config = dict(
    arch='vit',
    model='image classifier',
    dataset='short English words printed on busy colour backdrops',
    train_examples=45211,
    image_size=40,
    crop_scale_min=1,
    horizontal_flip=False,
    color_jitter=0.2,
    cutout=0.4,
    targets=['word'],
    num_classes=237,
    norm='layernorm',
    norm_position='pre',
    activation='relu',
    mlp_ratio=2,
    head_dim=64,
    fused_qkv=False,
    bias='qkv',
    qk_norm=False,
    layer_scale_init=0.1,
    parallel_block=False,
    inner_norm=False,
    drop_path=0.05,
    patch_size=[4, 4],
    conv_stem=True,
    layers=10,
    width=160,
    positions='conv',
    pooling='mean',
    register_tokens=8,
    mixing='mixup',
    loss='cross_entropy',
    init='trunc_normal_002',
    residual_init='zero_last',
    optimizer='soap',
    beta2=0.99,
    lr=0.0016,
    beta1=0.95,
    shampoo_beta=0.99,
    eps=1e-08,
    precondition_frequency=10,
    max_precond_dim=1536,
    one_sided=True,
    adamw_lr_other_params=0.0013,
    grad_clip=5.0,
    l1_shrink=0.01,
    steps=7200,
    batch_size=384,
    epochs=61.2,
    lr_schedule='wsd',
    decay_fraction=0.2,
    final_lr_fraction=0.01,
    warmup_steps=360,
    weight_decay=0.2,
    adamw_weight_decay_other_params=0.01,
)
Rows from block 6, named by matrix and row number. Rows with one number belong to one attention dimension. Each number is 128 + 24 x the weight over its row's rms, rounded and kept within 0 to 255. All counts start at 0. Numbers have three digits each. After the name is the row's rms in percent of the matrix's.
# v: attention value (model.blocks.6.attn.v.weight, 128x160), inputs 54-80
# proj: attention output (model.blocks.6.attn.proj.weight, 160x128, transposed), outputs 54-80
v.0 097:129121103129138131155175146144120125128130129128128109149119139100132143128145128
proj.0 099:159143112122154131126137130124128128109133156094132158125132152142121130100118123
v.1 105:117125074117129136116126121123102127130128129101136134122127130114165032142151100
proj.1 108:121129124155143159133130095165190119131111138110171131118103111069095147155126115
v.2 108:131130123069073131124157098129117093128130125118117125111129131136123120128113130
proj.2 100:129118128157099101103130139137140160122083111132179133101130082116144150082115082
v.3 107:131129128114123140116127096131127130127132099131127140124120126124141126134199113
proj.3 101:133132098086123154121131121126131146129106136110168139085112129136125168149164137
v.4 102:130124135145130114123118154128102131128125137117152142128080157136128148139140134
proj.4 093:149126180100106160132107150119129149127121125120121144120185193117119128156125118
v.5 099:127145112117157125134132140122150126126129131105123119110144130131090112125127146
proj.5 090:127136132126119115130091137137126092137122135138090138126107153147148131130146121
v.6 109:123111149144124111104133155160117128121140115133125125129126125187134122091094095
proj.6 118:142116163118125112122124128117126135127110157143126135121108139121138193131150171
v.7 136:128141073140118127118132152136117160129136129129128141134138141089113120113131116
proj.7 138:182115141115151156123118103119155123106079140102134154128131146086137122136108141
v.8 106:122121106098134101124118126162137127131130130130134071127180134143097124122132119
proj.8 110:142114135118160120133098129140113186084121147080138126119130128125145139114093140
v.9 098:141129152227132128126085142126091128127130129111134120116105119105130136127120138
proj.9 097:101135122109160124134127123082142104161149139180125125126155129150121089088141137
v.10 103:128131141122084153131169116128120137130136132147134149143128111153099135113060143
proj.10 099:127126119134113123125125126144133142134146123135102069116136099129153095117127104
v.11 081:085129133126167130100110141127165112125115136122142138128102138081129119136129119
proj.11 079:163128124129100128124073129062135147188126128146124131122122132144114132129141120
v.12 113:129128173084132128128171073128146126128128117131128124153075130132130141128088131
proj.12 109:119121147156113124166134135162115117126116124123117131123126108112135140176089112
v.13 100:132128129123150135139128097146150122126130172077130132116119139096167126137125113
proj.13 104:135127115131093153088127129070173132113096125173154130128125074147132123161075120
v.14 110:143132129130160135141124109126149121126134162119128124133145114154196196124132122
proj.14 101:077128099112122129106188145165131117090153082143138137146124097150099130131132138
v.15 123:130134125198082120128132183124130158129122094122123131129103115137111154079172148
proj.15 125:127148111109121125109162076130126110149112130143114158137137148075146087118123169
v.16 114:139127092120125135177102114117123146127127124142128145120133125081141093116128131
proj.16 110:115148129150082117105182103099149133126123127133128103135140154095124099143093140
v.17 067:131122097145136139085128139126113130128134149141139123112097106142105127125140121
proj.17 065:125124175125107125152133122102172092131124132093131120138108128118137176117174147
v.18 105:146123143154137130137105130131129135129130117123095110133088140130128128145149128
proj.18 106:100122158114108133110162118103098110138150105159128174148107128136097155155162130
v.19 113:128130128142128161133081147127126102127134151141119148133128134135088209137157121
proj.19 103:121126150121107154112137123114159144116129152133145105125133125134120131140176137
v.20 126:122128127124088134109111151126161101124128134123140124129100130128137150144128121
proj.20 118:131128131136129123173084128155131133073136140108103132131129136155128102143136163
v.21 124:106138145119205163126127094132128140129127108144136136130111128124149128131110137
proj.21 112:114152131133120113158106132131127124127120151164114121077129098141126121095102139
v.22 103:140116172131098146106120125119110126126136127119142130141156108133085147103108129
proj.22 097:184146115146103134127107127083132133150105121123123170108127153112190127127130168
v.23 101:123130130134128126127161126127123134123129124111139146145191079123124135081075120
proj.23 093:145139111135159132144088124107138116169170121146082107128125134145138118119143130
v.24 114:125130068164139140119095099161133127128128132140110126143131129109116151132121136
proj.24 113:136111138127093140105140165114132128096124146099127117133122116128140143109088141
v.25 104:139119213125133126124090059138109132128114121071141132145136163118127143141124112
proj.25 099:120117128083134163139156143148142124125137136137128173118170170129122128142103155
v.26 098:132127129117162142180175069150123140123112128148104130120103117124106173115113139
proj.26 104:123158152116153083118177180108127144138107131116137114127122118129099132126053144
v.27 124:135146121126155132148062106126130124128124149135115128131142134115138230147097129
proj.27 106:107108125089129130069166174152115140148144133134121110107144153176096128162136129
v.28 102:130128128129155079112128126148077132129133131127114135148163127087117123112129135
proj.28 093:125124149122111174139137123128148113090140126179094090137111079124129129120103090
v.29 104:127131072135129126140128067090127128124109155123147137137121141137158175155121158
proj.29 101:107127141153114125118155203143154138157106113129150105136124098139100074137088124
v.30 127:132115127111009128103133139117122128129105139127139127126117123174142136130137113
proj.30 112:137143122134128118139147124126123143114089104104202144127138143075118134105158152
v.31 130:116135127119139122134119102129120133127127169089141142127156142101133129129095126
proj.31 125:146122128121152115095108152111148150169144130125069113125128137133122121179134151
v.32 112:130128129139152178111133142143140113128134134136129166127128110107115128123212111
proj.32 096:145125128097127128131136144119143148085120164102176105121107117133143143127146131
v.33 112:117124116146133125080112124162114134132129152128139131135145143152104116125122118
proj.33 107:101134204135135135122127123116203133070150139127079084146114146128170135120133129
v.34 128:125128134100096175126193154112116129127147141152132104114134126147140104125137153
proj.34 128:150138137135103122123116116121126128131065109118163142145082094140111177119129080
v.35 064:126115114106102125153133141132133119119128130132130129099157131120172130137138110
proj.35 061:126114128173176134138116133141144155096173105105132073166128143130095070116115136
v.36 129:122128124129068125134144139135129128128124134128133132127090133093130111175149123
proj.36 123:138127050135120140128127083142141134186164123110152097125138134109138116183146095
v.37 103:132135172129079092121161156121122128126130123096147128100130180127129126115113098
proj.37 102:140106119134091132129065118139155135106131127128127144168160134128149077094110148
v.38 122:126125082137128123100184139149130129130124131130125119170068124131151145104098144
proj.38 118:132129167132128131127127155124129122140129124156113128124131128135128166142187076
v.39 094:126128125176158140128131164087130127130125147131142102115128106129107124129132129
proj.39 089:126117120121143121119135106092152121124128151099121147153132111133126082122123131
v.40 122:084127087138142111116100102136143128129127128094128104114147142149128040132138107
proj.40 110:134121120126104172164128161106137126106125101120127137142116143128129147123179116
v.41 121:128128115160125116109151146127142132127128103113124129118099111138142043140166135
proj.41 121:115127117155130117162094098097113144177102149130208149120129134073137117115156092
v.42 106:084130140169211171125090135132127129136129170141134145154141131150103192136099125
proj.42 110:099126187101153099105126142126165126116134151111063117089122143173126136146094127
v.43 132:126132134128170095128122134129107128127132141122137117134119127132134117103146120
proj.43 133:133132124121128130143127124171141100163114132150107129112129108088114144124128129
v.44 126:127127132129075085112142094189123133127112128124132134137080162146112107126157121
proj.44 132:137137126112112160127120134093128146139133137121117104129127130119124152106199126
v.45 080:128131164141130104122174156133128128131129130138112131123071113142082119127160134
proj.45 084:155134148085116178128083108138102131175123143132141112189135109105123125095125121
v.46 113:103116126093135125118163044124108120129129125127136133124136122140138070164094121
proj.46 112:124135155161094184182104174126150168118102124112133127148129118129138146120122063
v.47 087:115143112132152125146136148128136124125129131135117131117103116124130129125143123
proj.47 084:140155138130076142125122102110138134176129128126119129079125108125127188137136107
v.48 123:123131082142119091134135187130120121125135101171123140089169112159134127099159116
proj.48 130:133116090130155112096148101134128143105086176088153129122125105125132127046158131
v.49 105:118151124129097128154136139138117133127114159133162141112095125094114136101129128
proj.49 107:163126108128111149127116114151128124129196111140090102166119084131137109115119116
v.50 113:090135152123148117125120125126124128136126130126133140130134132177120225142117135
proj.50 098:106109129128152101124157113173141118137135130133048125046129124142113125101096140
v.51 094:127131184181133128130091130117136087123123134122110128133108117131123174132152124
proj.51 094:128104087084077131126122118184110178090115138130136146137206134146152123084131145
v.52 095:128122133107142125124177076110110124128126080119165125126120136134120021119115135
proj.52 093:130149135185143113139128146153157117126113160114130187094131121103146141090105121
v.53 094:125123137159092138103150154133127120129138157131133107151130116136092135126128121
proj.53 093:183123118081112138119105121084120156100105118076158131143137167109165131108139127
v.54 110:126143161107117156121148118140129135131120173126109135145141136123085184151128122
proj.54 109:137129128100137134144091129095109094142135123128165120137146152116119066155118128
v.55 102:123122096082132127129130116117143129129124111139132174119114093147141125116164117
proj.55 107:127129121137140185186117135189129145110129110124125109126125091119129106124139124
v.56 117:076121100136148125133057160122136146128126136138121119120120140122135136126140130
proj.56 117:130143130157125120127147091131141146155119128123064094076089134097099140150105144
v.57 118:122146098129129127134120204126127130128126156128094139136149076118163174107152111
proj.57 106:135144118119080148123123116139078135125185102167146054122135131199122108144156125
v.58 093:123131137114136128067128156119110095123140168099132151130095131117127132119116130
proj.58 086:124093143157122112168074118153135129135130122147128112120119113136134127107119127
v.59 114:098131117157147123135143089128123129129128153091129139124111113070153148160100169
proj.59 111:144146114130126125127133157072127124119118125156117078136145123191109156123152046
v.60 112:168130127127113133135166129097140129123130117078127101129116089121111127121091140
proj.60 108:126110118129129125151118145169127137107140116166145167183149118169139077102113126
v.61 118:147103152121138130132122126140122128129129122119129155121133122134155123128129129
proj.61 126:085090139120165130139130106121137091135127104148118130114131142129128135178078136
v.62 112:117158052149107128123093201127140137127129151129108121144108129111156146134130130
proj.62 115:122118090122118136097159082162125154139149117125103105099129172159110127190151142
v.63 089:114138146146149123088118101122120140126127134106146139130074126127123118125105113
proj.63 089:154123118131096121130135138129140099143102133103122118115132119083173096102093157
v.64 074:120129141116131140117100127129129129134117136122113151134073124104113159132198148
proj.64 075:128087164141127202092134121127094197120137129170125134123135149127138136114170128
v.65 097:128129123130132140148114064118134124127128128130127123122169152096139207113135134
proj.65 092:143141142127106109082145141112170191128133144115105156150120119148124107128159146
v.66 108:144126178141104118120166120129125127129119134132130155126113139144088143122129122
proj.66 112:118129125121169136119121117128128159133124106145105063089117169116168137141158124
v.67 126:138127110144125111127111170134122150125126128131160112130002128107147162134112137
proj.67 121:147132188126096099126092129107145128152151140123144109085178088131066133142117078
v.68 079:130140133131172168133154140107136126137120126117130101126154098162125147068117133
proj.68 088:171125109124120148167121132138139144133132123133099150063138103101132072087127137
v.69 097:118109127115161118157108109139133127129125124129118135147141094103131146162147118
proj.69 096:154136105126118129120143132142129117137156196135130138137092134127126128127131125
v.70 096:127130128121075122103188130116114132138123128111151070133140137131133135144088129
proj.70 094:152116141128082125148137141125170155160111130135124185120125100094115123100107151
v.71 085:157131108195104096127122168116117133123136156126129119093095136159109119127115139
proj.71 084:136134130084081137163128120115180129073128130133125143137152040111113171124119127
v.72 067:108138124127137147166136129121123130122135154121131168133164130129163129107114120
proj.72 072:125152157129125096135113129141155150167118088114106079086177100124129140121142141
v.73 114:102125120138118138138123172144135115130129133144115128117150057106107114121157126
proj.73 134:115118135131113124085111107132096127109140124151130116159091131169135142106128117
v.74 083:117130100127138061130084077139127131127123133128129135127134138185167097183141121
proj.74 088:120125191143090172131139144149091151147159135130160098171135166121112186137120125
v.75 091:102129177141152122118129117127131127138105121123121127105106124123085146137138128
proj.75 095:127135119195153118133109138120132112138142134136122129135181174114144168148132134
v.76 072:125125106121091093133110061129125128118131099113101128130127130088166120126126132
proj.76 072:118211133149136142122138124121123134140144145125128130179153126169119201154126151
v.77 066:204120126091090095178118128104130123119135138158142140123138181145128145149140144
proj.77 071:099175117079098097136168103110175150119129121095132133122142128179109126155143124
v.78 085:136133128161082127098126091128130120135124119120103129143133156098062159097139147
proj.78 078:139105126131146140115126119098129208137092128122172142101143156130190101115113148
v.79 097:121126087190130152081151070128127129113129156100128127150122176140129138102128140
proj.79 096:126128161125191146169112167151108141194122115152134123092198116111160142124111127
v.80 072:117142120114145104179103086124126132132126129105126122102170151148115115123169123
proj.80 066:119106132129121166124139119111160164099120110101133108138164144083170133160167138
v.81 088:100128131126139148092067136126133137129129158113157136086121168162140120129106114
proj.81 091:103124121129138105149128136155109110090113137126060146151106104114140152134136138
v.82 075:150120130119165118154082099154127127131110130121103160137124109187120149097155125
proj.82 086:139105168152113128124121113133139145096165141127114125095148128080160062151129118
v.83 091:130123129083121118135126158117129139135129128139147105129142182120125067102132142
proj.83 094:140086102090165132131146101137142118135114161140049140133127127150131176117187104
v.84 065:128129132097136159144136134127138129125127133127155116130163114131137134112144132
proj.84 066:096157142142114054105128137142123052126121146128099148137092136138120156129125142
v.85 091:117109126129149121126116133138124110148120149131148125128089128194192122153103125
proj.85 095:143147134116127127153133145119137132077138124115100122124092112073123137170120126
v.86 071:136152111157136128157131135124110125121132115164130161130104094138055127132138134
proj.86 076:124173129154146132133098079102135138034152135105129098099135129142126126116133114
v.87 094:140131083128107101111063126121130136129133162135127097122110128120129154131108128
proj.87 090:115111142121144110165146122122114130128140139142131166125124104174116146128114127
v.88 105:149123118100104067123076139128132127132134114132154112112115121129160158119166112
proj.88 105:146141128138109129133127134121113128118120145123120163125119133127122126083137124
v.89 105:134128135133120136144107158130125126127128125129123111101162121127101128158143120
proj.89 113:127138112128141134093150126133154084112139124106148157147110136098115130083120135
v.90 092:141104127141148119139162116128158131128129115128133106132137129120153132150020140
proj.90 088:126120130121076194140152183104148155127132129108134147125133146141120190117091116
v.91 069:091126121129114135107102113124114131130124139118125124121130144175141125158115128
proj.91 079:159128130144145157138099085186125084094161161135134126160152133086129135136079129
v.92 079:096105171130158101094137129148149118130121125128129134150133151138130132155127127
proj.92 086:163095156173144124097125121163108123147143149127152155097116130116086120134069127
v.93 067:156121125138063128124136174124108120146136137129114126138092094129103141091129185
proj.93 066:116182122130147133131130118102160163085094109124139114105118078130138100121128120
v.94 083:121130153128183125092048128156153128135119126137129142129155115129119093165124083
proj.94 080:126084099128099124189128155166045100128125125149120126108053134103119138099122119
v.95 080:142133125140129119166138161107125119132126121135140085115115136150092143136117137
proj.95 092:124140111086113105134126127127130202145137096096101152083118114140123110149145102
v.96 072:141130121175127130137126100115138128092130139086139124118081163115147175147133122
proj.96 068:122117113130095071113134128126150132186125118135122139134164044142138122130113147
v.97 100:102096095165141124127111129136139127135128125103156123108150165127163093190122106
proj.97 105:127144194104126116130158163175130144127098125140093136088087063114106145150131123
v.98 084:136133150136139128118134126135129128128137133128121147135146134113140128147122128
proj.98 085:145141124126133150171124118128160089134131173158121129098116113106133128126080121
v.99 085:130117153076135130141158073145120127126128087131136147126101118121124131116072108
proj.99 093:132125129146194131101134160119133123131129136132136112093099140161121132148121139
v.100 096:134133157114126126151127123124143118129145142134143140125121087116127131123118128
proj.100 087:099146096131126149114124132111139175167112116081119108123127131168119125158144136
v.101 103:140130181127170127117135146126128126130147092136127133134114147152115152090105082
proj.101 100:129141070133115135168110135158129197135136126102120138049126156147134105123093113
v.102 075:096108056169173134129114113120133129126090147120147114122206124157182089113097117
proj.102 073:129128183146128077164133121131115119139134106111121148156141025053122133160121140
v.103 082:183146128148128117146134113105118128137128129141128139148126130126053153130120147
proj.103 095:154102098101094085153153121120164080127127142160133136095121122117117115103112134
v.104 088:137106151084119105136108147117129122128120131104139051078127146166156127134120118
proj.104 092:124089109121137050131154103129142112130138155112092174121090085128070114120156147
v.105 091:149119167130123118133154137122097118132126154098106163131106112101092127109156130
proj.105 097:126111131138128138126118124113151088132131127156127097114168137116145127127117146
v.106 093:121130069133139139125139122109106137128118129109141065150109124106143145129046134
proj.106 094:147134128130170110172117186113144116174130107115126158128139069125127136119116139
v.107 095:130140119170132152143090139132131126131127136151126134130131055123138133128173130
proj.107 094:133153082123142126145137118077128132115117109092121129133122128104129118140114127
v.108 091:131128102148148125139115128126144126123123123143148122131091070099132116111134149
proj.108 102:138128129152104103139122124105133085087147153125126122138137044113125124128124138
v.109 110:098122127172102137091128171137118132110123112119111119117140110161126079121127128
proj.109 126:126147199134153060142106090145127122132147139104136132146165118118095126163121134
v.110 087:119130094097149124138121166102123126128140123138146117115128140121169063123144135
proj.110 085:170145106129120140127101080154144112107111169126080133172127104126117111126125134
v.111 109:110163124148134119109103129133136128128132084130129115118140172165104126126106115
proj.111 118:135130123109082078170128131105129146122095117068147129147134092067117139126133145
v.112 084:122110114128082086127097199134140125146111135141112137110185121210144108129155127
proj.112 085:130116177129137106090150095127121106117162099090160120126105057127097114141128144
v.113 114:132125103181119119080131195128129129141139126128148118118043148133133122126072128
proj.113 125:179103110095143132150134117134131109081135190137099164167131091092104144107133131
v.114 133:137149145133128087145176145131088129127129123118124129122119143124074163127051137
proj.114 146:138133104126112136111127126117184158119125137118114147059103162129209148130109083
v.115 092:129129085061159135140086140128153125129123137172124128121159087075123122142148133
proj.115 098:105147146104113142118137134100065136144126070130120117130017132162113145160161109
v.116 083:120131134143129172085120114143143126130128157097130121137174103129092124125131138
proj.116 089:099162115131109127139141149126084144141113043146120128125128187122131164117143122
v.117 082:128134131208065146084066130126138127131123159115122120128139123184084182131106137
proj.117 073:120125141116128153181138132149095144127091066128146133074114043110159101090107120
v.118 107:119150083132145116117118055116141133130116103125131138128101152144118155125119111
proj.118 097:090111137113118169177125175141111148112141112128156099125161131148160137105109121
v.119 110:108150125059132130141130133123140098133138137110123107155155079185120110107126035
proj.119 103:129126082159140112131113061151114147097086139132114139144117118103151099125128206
v.120 094:137116135131109133080198089144144129124131080127132122115222141167105071132080134
proj.120 088:116116127078135121160166110120133110105090145107127135143119139111111129137105144
v.121 085:130128161154148122104114115110117129121131114133130142117155134149141117105131128
proj.121 095:119103132124117148191125134134149129124146129128121091138123096134132118125118122
v.122 073:131105126133131140094171144144132126129128151104129130150104167121142146131143108
proj.122 081:136108148129134136104124164128112116153128134173151113152177114100095144137152130
v.123 078:144128140109130121131151127138102127125128149136129131134127120095148202118098097
proj.123 083:122179129179167125119114140140168128155147107111160138095093110151106109131106128
v.124 098:136120127162076105160128143127106115130118098130128101124116144125115131133163129
proj.124 111:128128171121105074113154115117187130082122137121127131108094027130152123126129129
v.125 080:111115121132179126118081109134126130149125149164128160133146096139131129129105137
proj.125 085:099130146128112144148163142132080093095195121087140141158112155132090145136151118
v.126 083:128130124089153118134125166131127127128137114156121134138109140155144109124179127
proj.126 086:127203113108103136123138112124118175130156126071115137117130149160058119131172104
v.127 069:127121137123118102107186128129130127127132127131117093113152118132109157124137123
proj.127 083:120083103134129128091127128117148114115123130126163146172112152166132142139123146